Weights of a small segmentation model.
Model: 48-pixel images, norm batchnorm, activation silu, widths [96, 192, 288].
Training: soap at rate 0.002, 38200 steps, held-out accuracy 98%.
Rows from block 3 of a small segmentation model, named by matrix and row number. Each number is 50 + 10 x the weight over its row's rms, rounded and kept within 0 to 99. All counts start at 0.
After each channel's rows are labels from the 100 images, of 14976, where the channel reaches its highest value: "lies over" is the class under the peak; "top examples" is what is common among them. Only what is clearly more common there than usual is listed. The data: rendered scenes of coloured solids on a plain floor. In brackets: how many of the 100, against the usual share in percent.
# conv: 3x3 conv (model.mid.1.conv.weight, 288x288x3x3, each kernel summed), inputs 72-143

conv.183:51 44 56 54 73 30 63 62 53 60 42 43 52 59 58 59 61 55 49 43 58 63 51 55 39 53 52 35 47 45 55 56 44 50 36 61 64 59 50 63 51 56 68 45 54 48 54 62 54 52 57 66 63 30 40 57 52 66 70 64 60 38 31 69 47 47 49 49 44 60 52 54
lies over: torus (48 vs 0.5)
top examples: torus (69 vs 11.7); largest object: torus (45 vs 4.2); chain link (32 vs 11.4)

conv.10:56 74 61 65 33 37 38 48 39 32 45 53 66 47 39 32 63 56 78 40 34 39 43 37 53 45 61 61 49 58 48 72 56 45 40 47 62 55 56 47 50 49 39 31 56 50 28 44 58 47 71 53 62 35 49 48 42 47 58 57 48 45 51 53 70 33 45 46 41 55 59 38
lies over: cube frame (61 vs 0.3)
top examples: cube frame (80 vs 11.6); largest object: cube frame (34 vs 3.5)

conv.160:48 22 60 45 59 50 46 48 58 54 58 23 45 51 42 60 53 60 53 60 43 48 31 50 61 43 45 65 56 69 58 53 45 49 37 41 61 52 47 47 51 59 41 32 48 35 53 41 59 32 61 51 49 53 57 46 45 56 48 36 34 40 43 42 49 53 61 54 50 48 42 55
lies over: bowl (40 vs 0.5)
top examples: light from the right (53 vs 25.4); bowl (52 vs 11.8); largest object: bowl (34 vs 4.4)

conv.27:47 54 50 55 29 44 44 40 50 46 53 52 60 43 47 29 55 64 45 46 38 31 46 40 55 44 77 49 56 44 47 53 53 61 51 50 40 52 58 58 30 28 27 38 56 37 41 39 53 53 67 47 56 41 60 40 57 54 53 57 57 48 55 49 37 50 59 48 34 39 46 37
lies over: cube frame (47 vs 0.3); cog (32 vs 0.6)
top examples: cube frame (63 vs 11.6); largest object: cube frame (43 vs 3.5); cog (36 vs 11.8); largest object: cog (30 vs 5.8)

conv.66:17 43 57 51 50 64 51 61 44 66 53 54 43 45 45 57 37 58 57 51 48 59 54 51 38 47 10 60 40 54 45 59 63 39 52 41 52 38 43 51 56 49 43 60 82 62 48 55 41 50 50 62 58 51 47 52 50 62 39 61 51 61 61 64 40 51 69 60 43 49 49 44
lies over: cylinder (43 vs 0.5)
top examples: light from behind the scene (58 vs 25.3); cylinder (48 vs 12.3); largest object: cylinder (36 vs 4.2); hexagonal prism (33 vs 12)

conv.243:70 42 34 44 39 55 42 39 83 51 38 51 41 59 49 56 48 47 48 65 53 66 56 55 65 48 50 68 41 46 61 66 54 59 50 46 70 40 71 63 53 45 37 40 58 43 29 24 55 49 47 53 47 59 45 59 52 43 55 53 37 35 36 64 55 43 59 49 61 44 43 46
lies over: wedge (61 vs 0.4)
top examples: wedge (78 vs 12.2); light from the left (50 vs 24.5); largest object: wedge (41 vs 3.8)

conv.239:45 39 41 40 39 45 41 41 57 68 48 40 66 42 42 48 52 57 47 45 58 32 45 50 32 57 51 75 47 40 44 40 44 45 57 24 17 44 53 47 49 55 34 50 36 46 70 49 46 48 53 63 56 35 50 32 53 50 59 40 51 67 49 42 54 36 45 72 34 47 54 57
lies over: cog (32 vs 0.6)
top examples: cog (38 vs 11.8); tube (36 vs 12.1); largest object: cog (29 vs 5.8)

conv.55:52 58 50 46 42 54 44 57 42 33 45 70 58 59 53 40 45 56 42 54 50 44 43 54 43 42 40 49 29 41 45 61 69 56 46 60 53 68 54 36 64 58 37 35 43 41 45 55 40 43 43 57 42 38 47 43 62 46 39 62 44 38 50 53 50 46 62 43 34 49 48 54
lies over: star block (84 vs 0.4)
top examples: star block (89 vs 11.7); largest object: star block (59 vs 3.4)

conv.213:68 45 48 49 44 49 51 51 35 48 44 57 38 46 63 67 44 52 31 45 50 57 45 43 66 37 34 46 56 44 54 63 55 54 62 61 46 53 62 45 53 43 58 69 66 58 44 55 29 64 38 49 47 45 57 58 41 47 66 38 60 55 49 43 58 48 40 23 29 43 39 47
lies over: cone (33 vs 0.3)
top examples: cone (58 vs 12.2); count: five (47 vs 20.3)

conv.270:50 40 53 44 41 57 45 40 27 45 41 66 76 49 30 64 62 50 50 60 45 70 49 44 54 49 55 43 47 41 54 74 63 53 64 64 54 42 52 58 58 33 36 46 64 33 48 70 43 53 47 55 35 38 42 51 47 38 38 34 52 61 57 39 49 52 38 31 34 34 31 37
lies over: cone (48 vs 0.3)
top examples: cone (53 vs 12.2); largest object: cone (30 vs 2.4)

conv.76:49 59 59 41 39 46 37 43 60 53 48 54 55 46 61 58 54 42 49 43 67 47 50 71 72 43 40 36 50 47 32 60 49 53 53 54 46 45 30 50 48 55 45 31 33 45 47 50 48 27 41 59 60 52 47 57 49 42 42 49 59 35 53 44 46 41 52 44 49 45 36 47
lies over: pyramid (26 vs 0.3); octahedron (26 vs 0.4)
top examples: pyramid (36 vs 11.4); octahedron (31 vs 12.1); wedge (30 vs 12.2)

conv.97:63 39 36 46 34 44 51 44 47 37 75 45 34 46 34 45 47 63 61 71 34 44 22 58 55 40 38 69 36 42 33 53 52 62 52 35 42 53 60 76 52 51 51 51 50 51 39 43 48 50 66 62 52 48 48 52 50 58 47 34 38 55 52 46 47 30 49 44 48 31 49 48
lies over: pyramid (29 vs 0.3)
top examples: light from the left (52 vs 24.5); pyramid (41 vs 11.4); cone (29 vs 12.2)

conv.225:59 67 57 51 31 46 51 64 47 53 60 47 57 29 45 41 47 50 50 44 60 36 40 41 56 58 50 72 44 38 44 44 62 60 59 41 42 53 62 62 35 60 39 42 58 42 29 36 63 53 55 42 56 46 57 38 56 37 35 54 56 53 51 42 49 29 53 48 35 42 58 54
lies over: cube (48 vs 0.6)
top examples: cube (52 vs 11.9); largest object: cube (45 vs 5.6)

conv.264:78 55 60 35 44 47 28 32 47 50 48 37 58 43 51 59 44 50 38 64 64 47 34 56 45 46 55 42 48 45 31 39 42 52 61 39 54 65 44 54 43 47 31 48 48 47 72 55 51 44 58 66 49 55 27 39 42 55 59 26 43 39 59 36 47 36 34 48 25 37 36 43
lies over: bowl (45 vs 0.5); octahedron (37 vs 0.4)
top examples: bowl (50 vs 11.8); octahedron (42 vs 12.1); largest object: bowl (39 vs 4.4); largest object: octahedron (30 vs 3.6)

conv.129:55 40 39 50 62 64 58 39 57 43 44 33 47 53 40 67 47 55 58 50 28 42 56 55 44 69 33 55 36 60 60 57 51 46 43 55 40 45 55 58 42 66 49 32 47 42 55 49 66 40 39 54 52 58 49 48 52 56 53 63 50 39 43 59 49 46 56 43 55 32 45 41
lies over: capsule (48 vs 0.3)
top examples: capsule (62 vs 12.1); torus (31 vs 11.7); largest object: capsule (27 vs 2.2)

conv.195:55 43 66 60 60 47 52 59 51 46 51 50 62 46 67 41 54 65 61 32 55 49 61 33 57 63 51 57 47 62 45 43 42 39 52 52 60 43 65 41 48 56 53 38 49 57 31 58 60 60 31 43 50 47 53 45 53 60 56 28 63 35 50 53 51 49 55 50 31 49 58 47
lies over: star block (27 vs 0.4)
top examples: star block (46 vs 11.7); largest object: star block (36 vs 3.4)

conv.95:60 42 55 62 54 57 58 57 59 60 29 47 59 49 65 51 37 45 50 54 35 43 45 32 57 41 43 55 44 57 45 55 59 57 48 47 43 49 54 51 66 60 44 63 48 39 30 46 66 49 45 67 56 59 54 61 53 38 48 45 61 46 54 60 58 51 50 62 45 63 54 37
lies over: torus (35 vs 0.5); chain link (34 vs 0.2)
top examples: chain link (49 vs 11.4); torus (45 vs 11.7); largest object: torus (35 vs 4.2)

conv.157:29 45 49 40 47 43 51 57 55 58 41 43 62 34 70 53 48 46 48 37 72 51 65 33 71 43 46 48 38 60 64 46 57 34 34 48 52 37 51 32 55 56 44 50 60 54 39 60 66 27 39 52 54 57 45 54 48 51 60 44 65 56 53 43 52 39 42 33 61 44 42 55
lies over: bowl (45 vs 0.5)
top examples: bowl (57 vs 11.8); light from behind the camera (54 vs 24.8); largest object: bowl (27 vs 4.4)

conv.252:44 32 34 53 43 45 63 55 55 56 56 49 54 46 42 44 68 45 53 32 40 49 49 57 24 59 29 58 65 34 34 48 69 35 37 51 53 46 37 54 50 56 54 67 67 49 52 38 57 52 37 51 48 45 64 43 45 43 40 55 51 47 56 63 63 40 48 51 48 46 49 48
lies over: cube (50 vs 0.6); hexagonal prism (33 vs 0.6)
top examples: cube (57 vs 11.9); largest object: cube (40 vs 5.6); hexagonal prism (38 vs 12); largest object: hexagonal prism (31 vs 5)

conv.83:30 51 42 50 47 48 63 68 58 49 54 35 41 52 61 48 54 70 42 45 46 53 45 44 50 56 32 64 37 51 48 60 51 44 44 51 43 48 62 47 61 61 42 49 47 48 48 35 42 43 46 72 33 49 46 45 62 60 71 72 45 55 54 62 57 39 47 45 38 45 54 52
lies over: torus (33 vs 0.5)
top examples: torus (50 vs 11.7); chain link (29 vs 11.4)

conv.159:44 36 50 56 39 45 45 52 45 59 47 65 46 49 51 50 52 16 38 47 54 38 42 58 47 76 37 24 62 58 49 48 45 56 66 46 37 68 36 48 64 47 58 48 53 43 46 62 38 53 76 59 56 48 61 58 41 35 67 57 53 51 59 41 59 47 52 52 59 56 50 23
lies over: cog (32 vs 0.6)
top examples: cog (57 vs 11.8); jack (46 vs 11.9); largest object: cog (44 vs 5.8); largest object: jack (27 vs 4.8)

conv.256:41 47 50 55 50 65 44 53 21 36 47 54 51 46 35 64 39 39 48 38 57 47 57 28 58 38 39 61 52 54 45 33 44 50 53 58 48 43 62 29 40 57 68 39 49 48 58 51 78 55 54 23 40 72 59 73 43 54 54 43 56 60 47 50 42 54 40 46 47 57 45 66
lies over: bumpy ball (38 vs 0.6); dome (36 vs 0.5)
top examples: light from the right (93 vs 25.4); dome (47 vs 11.6); bumpy ball (43 vs 12); largest object: dome (31 vs 4.8)

conv.98:51 46 37 42 42 41 33 52 49 64 64 42 37 42 37 44 45 35 47 57 73 42 36 46 51 67 37 75 43 48 55 58 50 33 39 43 44 45 53 48 35 47 36 48 46 59 42 55 55 41 58 50 56 62 52 49 51 56 61 52 61 37 52 53 62 47 48 59 57 40 48 48
lies over: wedge (46 vs 0.4)
top examples: wedge (56 vs 12.2); largest object: wedge (32 vs 3.8)

conv.177:64 46 38 58 45 48 38 56 47 47 54 40 53 31 40 45 44 65 61 48 61 44 48 33 51 57 46 50 39 74 47 42 52 42 36 32 60 48 33 56 44 57 35 54 36 45 59 49 72 52 44 34 32 81 56 52 36 45 34 40 47 64 41 45 46 45 32 50 62 44 41 52
lies over: capsule (40 vs 0.3); torus (27 vs 0.5)
top examples: capsule (51 vs 12.1); torus (32 vs 11.7); star block (30 vs 11.7)

conv.148:32 37 47 62 68 41 59 58 52 49 52 53 74 50 53 53 42 65 51 49 32 39 41 66 53 56 36 60 43 46 36 48 50 44 59 55 48 28 63 39 59 40 39 53 56 60 50 69 38 46 44 67 45 57 58 47 60 65 42 53 48 49 46 53 37 63 61 52 37 50 54 54
lies over: star block (25 vs 0.4)
top examples: star block (74 vs 11.7); largest object: star block (30 vs 3.4)

conv.266:40 55 44 37 41 52 45 52 30 58 40 58 56 49 38 56 49 73 29 64 32 63 46 58 40 47 40 42 39 53 54 35 75 44 34 54 50 53 31 40 54 42 50 55 45 44 70 32 43 60 47 50 51 56 71 61 56 34 35 56 48 53 49 45 44 65 65 34 44 58 39 40
lies over: cylinder (31 vs 0.5)
top examples: count: five (51 vs 20.3); cylinder (39 vs 12.3); egg (36 vs 11.9); largest object: cylinder (25 vs 4.2)

conv.139:45 46 48 57 52 50 50 22 45 43 54 46 46 51 54 45 38 68 54 51 57 43 52 52 59 53 38 79 51 36 57 40 51 72 51 41 57 31 76 49 42 63 53 53 54 46 47 38 61 46 37 43 53 61 47 52 68 54 65 62 65 40 67 38 59 24 43 50 49 56 55 52
lies over: star block (35 vs 0.4)
top examples: star block (45 vs 11.7); largest object: star block (34 vs 3.4); cube (29 vs 11.9)

conv.275:81 54 57 31 51 49 47 63 66 47 32 41 53 41 43 54 47 42 41 46 58 51 54 66 46 48 31 25 47 41 50 64 70 41 37 70 41 61 43 62 43 72 71 57 61 63 45 46 50 31 52 44 54 39 45 56 41 42 45 61 64 63 44 59 53 44 44 61 60 39 36 64
lies over: disc (67 vs 0.6)
top examples: light from the left (73 vs 24.5); disc (71 vs 12.1); largest object: disc (56 vs 5.1)

conv.100:26 56 49 56 52 29 54 27 48 38 42 49 46 53 47 53 52 51 47 30 32 41 53 45 31 65 54 73 51 26 48 38 50 49 40 42 53 47 52 73 51 59 48 58 45 64 59 60 36 48 50 56 26 56 48 68 56 53 39 53 62 71 47 29 60 51 29 48 48 54 49 58
lies over: cylinder (33 vs 0.5)
top examples: light from behind the scene (55 vs 25.3); cylinder (38 vs 12.3); disc (36 vs 12.1)

conv.58:61 61 56 46 66 59 44 30 73 45 57 66 55 61 52 60 36 51 33 52 33 61 52 54 48 51 38 47 40 43 50 44 58 39 46 57 39 40 52 47 48 59 68 48 45 51 47 43 66 64 41 59 47 37 20 47 39 51 48 50 46 48 50 47 49 63 73 57 47 52 63 52
lies over: bowl (31 vs 0.5); dome (31 vs 0.5)
top examples: dome (41 vs 11.6); bowl (36 vs 11.8); largest object: dome (26 vs 4.8)

conv.197:63 39 64 50 29 51 37 57 47 45 57 40 68 53 50 55 33 60 50 43 44 54 41 45 43 70 54 37 60 53 47 55 42 45 40 43 53 51 46 42 44 46 76 60 50 42 38 41 61 47 52 48 58 46 51 42 33 56 59 54 39 52 44 45 49 47 41 47 40 37 51 41
lies over: cube (41 vs 0.6)
top examples: cube (49 vs 11.9); largest object: cube (39 vs 5.6); octahedron (29 vs 12.1)

conv.14:99 47 60 55 41 45 48 44 49 55 67 61 59 37 51 60 59 36 53 62 49 68 54 69 49 50 48 39 35 54 49 61 70 35 56 45 56 52 49 37 55 47 53 40 50 44 46 41 46 59 39 57 48 35 47 55 37 45 39 53 43 33 53 52 64 30 43 68 44 52 60 56
lies over: dome (58 vs 0.5)
top examples: light from the left (91 vs 24.5); dome (71 vs 11.6); largest object: dome (49 vs 4.8)

conv.189:57 33 59 32 49 60 42 29 45 50 57 47 33 53 47 37 36 46 53 46 30 53 23 39 44 43 41 58 31 46 50 45 43 52 60 52 41 45 49 58 43 37 62 64 47 42 55 45 39 53 38 35 55 55 55 49 50 54 50 57 57 28 52 56 48 58 61 37 43 45 47 52
lies over: capsule (38 vs 0.3)
top examples: capsule (53 vs 12.1); count: five (41 vs 20.3)

conv.77:49 54 33 40 40 35 53 52 48 38 50 53 52 38 69 37 48 45 50 43 41 58 43 58 55 48 73 39 49 60 36 52 39 37 47 41 43 50 41 46 59 58 33 63 78 50 59 60 61 45 47 47 61 40 43 42 55 60 60 60 49 41 71 58 38 49 53 58 40 49 38 51
lies over: cube frame (39 vs 0.3); cube (32 vs 0.6)
top examples: cube frame (59 vs 11.6); largest object: cube frame (43 vs 3.5); cube (40 vs 11.9); largest object: cube (32 vs 5.6)

conv.194:50 54 55 44 48 49 38 39 56 44 56 58 56 47 47 52 45 58 70 44 52 35 19 59 46 47 31 52 53 31 55 21 48 56 48 42 49 48 65 42 54 38 49 59 51 48 44 43 45 50 48 53 47 63 49 43 51 76 31 44 44 42 46 46 47 45 57 52 48 42 53 50
lies over: star block (98 vs 0.4)
top examples: star block (98 vs 11.7); largest object: star block (65 vs 3.4)

conv.214:29 56 23 56 30 54 49 31 54 45 55 58 38 29 57 47 54 53 36 41 48 47 42 58 56 56 39 44 33 43 48 45 49 32 42 57 44 51 53 57 41 40 41 58 51 53 77 51 51 49 49 31 48 59 49 33 57 63 54 45 36 42 63 49 15 74 56 35 49 51 35 58
lies over: cube (45 vs 0.6)
top examples: cube (52 vs 11.9); largest object: cube (46 vs 5.6); cube frame (30 vs 11.6)

conv.210:56 55 55 54 40 53 38 45 44 41 40 41 43 39 53 48 34 60 45 43 54 28 45 34 65 59 41 28 40 42 49 69 49 49 56 63 40 46 43 46 47 59 61 61 45 51 43 66 32 42 37 57 49 43 36 44 44 49 62 49 56 55 43 67 61 43 35 33 48 46 45 36
lies over: disc (55 vs 0.6)
top examples: disc (56 vs 12.1); light from the left (55 vs 24.5); largest object: disc (45 vs 5.1); capsule (36 vs 12.1)

conv.260:62 58 33 52 44 57 55 41 58 44 53 48 59 43 53 43 46 54 47 33 47 48 55 63 41 33 45 56 64 48 39 62 58 46 21 34 47 40 46 49 47 44 48 57 46 53 64 41 63 68 28 54 59 40 26 38 48 50 47 62 50 44 57 55 67 59 41 61 48 51 34 46
lies over: cube frame (73 vs 0.3)
top examples: cube frame (84 vs 11.6); largest object: cube frame (54 vs 3.5)

conv.255:49 55 57 44 36 56 54 59 50 50 54 48 66 49 41 51 66 84 55 37 39 31 47 57 46 54 51 79 49 68 37 56 39 48 43 54 66 45 51 56 49 45 51 50 49 36 41 29 52 42 66 58 44 57 48 52 47 52 37 42 45 47 42 44 51 46 54 43 45 43 47 41
lies over: cog (39 vs 0.6)
top examples: cog (53 vs 11.8); largest object: cog (46 vs 5.8); jack (44 vs 11.9); largest object: jack (34 vs 4.8)

conv.39:43 25 31 44 62 43 51 51 45 44 70 43 55 44 38 49 41 52 49 54 43 48 25 54 49 57 42 45 62 41 29 42 52 40 46 48 51 52 42 71 52 67 40 62 38 47 46 35 47 32 30 70 44 51 44 52 52 44 46 43 59 55 44 42 53 55 52 45 52 46 48 31
lies over: tube (29 vs 0.6)
top examples: tube (37 vs 12.1); largest object: tube (26 vs 5.7)

conv.30:50 37 53 49 49 55 52 38 47 46 59 41 48 51 54 51 33 27 60 31 48 34 56 41 49 50 63 52 53 46 56 62 58 36 47 45 51 35 65 59 49 64 51 45 37 41 36 51 67 40 48 53 74 61 65 67 53 53 64 69 75 57 45 46 48 45 55 65 38 50 32 59
lies over: wedge (35 vs 0.4)
top examples: wedge (54 vs 12.2); light from the left (52 vs 24.5); largest object: wedge (35 vs 3.8)

conv.253:63 54 61 40 40 53 51 32 38 39 48 44 42 52 41 43 37 44 45 39 37 52 41 39 62 66 23 37 60 51 43 50 43 62 54 42 38 42 36 51 59 48 68 47 48 37 64 36 46 61 43 59 75 88 47 52 49 55 46 50 57 46 45 51 50 63 40 38 40 32 43 44
lies over: bowl (58 vs 0.5)
top examples: light from the right (80 vs 25.4); bowl (77 vs 11.8); largest object: bowl (48 vs 4.4)

conv.250:69 46 48 45 45 44 56 28 57 67 41 50 44 50 39 39 36 49 65 43 42 51 53 56 56 42 50 62 43 48 53 55 50 55 49 40 43 50 58 41 50 48 68 65 29 49 42 54 50 52 39 64 70 55 53 60 41 41 46 52 75 38 56 35 57 42 45 60 49 33 39 57
lies over: capsule (25 vs 0.3); octahedron (25 vs 0.4)
top examples: capsule (41 vs 12.1); octahedron (37 vs 12.1); torus (29 vs 11.7)

conv.261:36 52 52 46 61 56 44 44 51 55 48 53 41 34 45 45 31 47 49 55 44 50 48 41 70 44 52 45 37 31 62 57 55 59 54 34 54 42 39 44 34 50 34 43 48 48 64 36 56 50 36 44 33 68 49 59 51 54 34 34 53 56 49 43 58 43 43 59 67 37 44 56
lies over: capsule (34 vs 0.3); torus (34 vs 0.5)
top examples: capsule (51 vs 12.1); torus (41 vs 11.7); largest object: torus (31 vs 4.2)

conv.279:51 52 70 58 46 52 41 52 35 52 68 38 45 32 45 37 51 47 59 60 66 49 60 38 39 43 63 51 47 73 36 58 38 63 48 25 63 38 44 69 60 49 39 54 58 25 39 52 49 46 57 49 47 42 37 46 60 69 47 47 74 55 54 50 42 33 41 51 44 37 40 23
lies over: bowl (63 vs 0.5)
top examples: light from behind the scene (80 vs 25.3); bowl (69 vs 11.8); largest object: bowl (56 vs 4.4)

conv.12:66 00 53 46 50 61 41 46 47 49 69 37 37 47 46 54 68 55 52 55 39 50 45 51 43 62 28 62 36 47 60 47 66 51 54 60 49 37 38 61 40 46 53 45 55 35 60 49 44 52 32 44 46 48 53 52 50 56 30 44 75 60 53 50 52 51 46 52 44 39 58 57
lies over: spring (25 vs 0.5)
top examples: cone (36 vs 12.2); spring (31 vs 11.8)

conv.87:44 50 69 54 68 46 65 47 40 39 35 41 44 55 67 51 55 56 29 64 42 52 62 62 29 54 37 67 34 38 54 58 49 52 59 53 41 44 65 62 54 68 53 45 52 44 62 42 35 42 52 63 66 36 52 52 67 56 59 43 49 45 40 64 61 50 57 48 40 60 55 53
lies over: capsule (30 vs 0.3); torus (30 vs 0.5)
top examples: capsule (45 vs 12.1); torus (43 vs 11.7); largest object: torus (25 vs 4.2)

conv.180:47 57 48 64 34 57 48 45 51 61 51 38 48 42 36 39 56 54 44 42 57 44 66 38 44 46 57 36 43 48 40 38 43 43 44 54 37 63 56 41 58 44 34 48 64 38 49 39 54 28 45 42 49 36 44 45 47 56 55 53 53 61 51 56 34 49 64 71 44 63 44 44
lies over: cube frame (52 vs 0.3)
top examples: cube frame (92 vs 11.6); largest object: cube frame (71 vs 3.5)

conv.120:30 55 50 53 35 44 53 49 49 61 52 50 67 34 48 58 42 46 32 49 29 68 47 54 59 33 40 54 56 51 40 45 39 21 44 34 44 53 31 48 28 49 44 30 39 51 54 47 45 52 49 47 47 65 54 54 46 49 43 18 45 48 51 35 43 69 46 55 47 43 35 56
lies over: cog (32 vs 0.6)
top examples: light from the right (62 vs 25.4); cog (42 vs 11.8); count: five (42 vs 20.3); largest object: cog (26 vs 5.8)

conv.147:45 72 69 49 38 42 60 58 41 53 49 55 53 45 66 50 55 57 59 41 56 51 47 39 53 27 64 55 49 40 49 29 59 39 58 46 46 33 37 38 33 52 28 53 66 44 45 44 45 41 45 51 56 40 52 41 41 50 34 44 45 49 35 50 49 55 44 39 43 45 54 36
lies over: cube frame (34 vs 0.3); spring (32 vs 0.5)
top examples: cube frame (43 vs 11.6); spring (37 vs 11.8); cube (30 vs 11.9)

conv.38:52 42 53 39 48 73 48 48 53 67 39 49 52 47 42 58 52 42 44 49 37 43 65 66 43 38 54 45 49 72 39 50 62 54 43 47 43 42 54 53 57 49 61 72 56 55 41 60 52 50 43 64 46 46 46 49 43 41 38 60 65 59 42 53 39 51 63 40 42 50 48 50
lies over: cylinder (33 vs 0.5)
top examples: cylinder (61 vs 12.3); largest object: cylinder (38 vs 4.2)

conv.132:62 42 56 65 53 51 54 44 53 31 43 52 44 59 56 60 62 52 34 43 48 46 54 47 36 69 43 98 66 40 40 59 60 53 56 51 53 40 67 65 36 39 45 46 60 44 41 47 65 51 48 58 72 54 48 59 53 57 67 53 42 56 56 54 54 51 48 33 38 41 69 49
lies over: capsule (46 vs 0.3)
top examples: capsule (59 vs 12.1)

conv.111:33 42 37 48 38 55 41 45 31 49 37 51 47 52 54 50 36 54 45 59 58 64 58 49 47 57 46 53 65 40 52 46 57 32 46 54 49 56 35 46 41 72 43 65 40 53 64 43 56 43 50 57 57 59 47 64 50 62 41 19 60 70 51 50 52 65 36 46 56 48 33 36
lies over: dome (49 vs 0.5)
top examples: light from the right (71 vs 25.4); dome (54 vs 11.6); count: five (45 vs 20.3); largest object: dome (33 vs 4.8)

conv.198:54 00 63 60 48 45 50 55 66 66 70 45 44 64 30 72 48 42 30 67 48 49 69 55 48 64 32 51 58 65 45 52 45 37 53 42 24 44 44 47 31 45 35 53 49 45 48 48 42 58 44 57 52 61 42 52 59 39 56 36 65 63 50 53 41 44 50 52 66 53 51 48
lies over: tube (62 vs 0.6); bowl (28 vs 0.5)
top examples: tube (62 vs 12.1); light from behind the scene (60 vs 25.3); largest object: tube (53 vs 5.7); bowl (37 vs 11.8)

conv.202:42 42 49 47 42 43 38 42 47 57 60 55 36 32 55 32 45 38 43 45 48 52 47 45 44 67 31 61 53 62 57 55 48 53 46 43 34 59 62 63 45 47 43 32 61 40 48 57 30 53 69 68 41 50 55 53 40 35 45 54 67 49 45 51 49 40 54 67 42 58 56 46
lies over: cog (30 vs 0.6)
top examples: cog (45 vs 11.8); largest object: cog (33 vs 5.8)

conv.90:52 67 47 48 44 24 58 46 58 61 42 61 48 28 56 48 45 41 31 46 58 64 65 53 70 42 51 61 41 69 47 69 58 54 36 56 51 52 38 44 44 60 58 45 46 48 41 45 39 39 54 46 59 61 50 59 57 27 37 57 54 47 63 50 66 53 50 58 51 48 48 45
lies over: bumpy ball (46 vs 0.6)
top examples: light from the left (71 vs 24.5); bumpy ball (50 vs 12); largest object: bumpy ball (40 vs 5.3); sphere (35 vs 11.6)

conv.96:42 43 37 49 52 66 65 55 38 44 37 48 68 39 35 62 39 48 61 55 50 48 39 39 58 50 34 47 55 56 40 48 63 39 32 47 37 32 48 59 55 48 33 42 46 51 31 57 56 36 36 63 53 68 52 45 62 53 45 52 53 53 46 60 35 55 61 39 46 58 32 30
lies over: cylinder (43 vs 0.5); twisted bar (30 vs 0.3)
top examples: cylinder (48 vs 12.3); twisted bar (44 vs 11.5); largest object: cylinder (31 vs 4.2)

conv.40:54 51 46 47 49 38 61 48 58 50 66 15 45 58 59 50 48 43 56 40 37 71 40 47 59 46 46 65 33 56 49 51 30 60 57 47 31 47 47 41 39 65 44 60 58 52 41 53 68 35 19 60 43 43 18 33 52 42 52 44 51 32 34 47 48 44 49 40 52 52 46 50
lies over: torus (66 vs 0.5)
top examples: torus (72 vs 11.7); largest object: torus (37 vs 4.2)

conv.19:45 50 60 37 60 68 38 40 46 60 43 58 69 30 50 48 35 40 56 51 37 55 59 48 46 33 46 38 54 78 47 58 52 43 35 23 46 63 33 55 47 34 51 47 43 37 50 50 32 34 28 58 65 54 38 41 43 38 40 40 49 52 57 62 52 47 46 61 29 46 42 44
lies over: cube frame (46 vs 0.3)
top examples: cube frame (65 vs 11.6); light from the right (51 vs 25.4); largest object: cube frame (38 vs 3.5); cube (29 vs 11.9)

conv.272:56 48 36 49 53 41 44 45 54 40 54 55 35 38 61 55 67 37 46 52 50 49 54 58 43 64 58 56 38 45 42 52 57 36 42 66 74 52 68 55 33 65 41 41 30 52 39 58 60 60 65 56 44 44 64 61 41 44 38 54 49 40 46 54 58 28 66 51 44 54 61 48
lies over: spring (25 vs 0.5)
top examples: spring (42 vs 11.8); count: five (42 vs 20.3); egg (35 vs 11.9); largest object: spring (26 vs 4.3)

conv.26:38 50 35 40 37 59 58 44 49 43 57 58 56 47 54 38 43 28 50 54 54 38 34 55 46 45 53 51 38 34 55 62 53 51 54 43 55 62 54 45 49 56 42 39 39 41 47 49 38 38 34 44 56 51 63 44 71 56 34 47 54 39 69 52 54 62 65 37 44 41 48 46
lies over: star block (48 vs 0.4)
top examples: star block (52 vs 11.7); largest object: star block (32 vs 3.4)

conv.105:31 63 44 50 48 39 47 45 55 33 46 43 53 37 56 50 52 33 40 50 58 58 46 47 45 51 28 43 53 57 56 38 60 38 36 41 52 59 40 63 36 62 44 51 62 56 56 51 27 43 80 51 44 53 62 59 48 81 39 43 58 48 51 57 47 51 49 80 49 53 45 44
lies over: cog (75 vs 0.6)
top examples: cog (93 vs 11.8); largest object: cog (85 vs 5.8)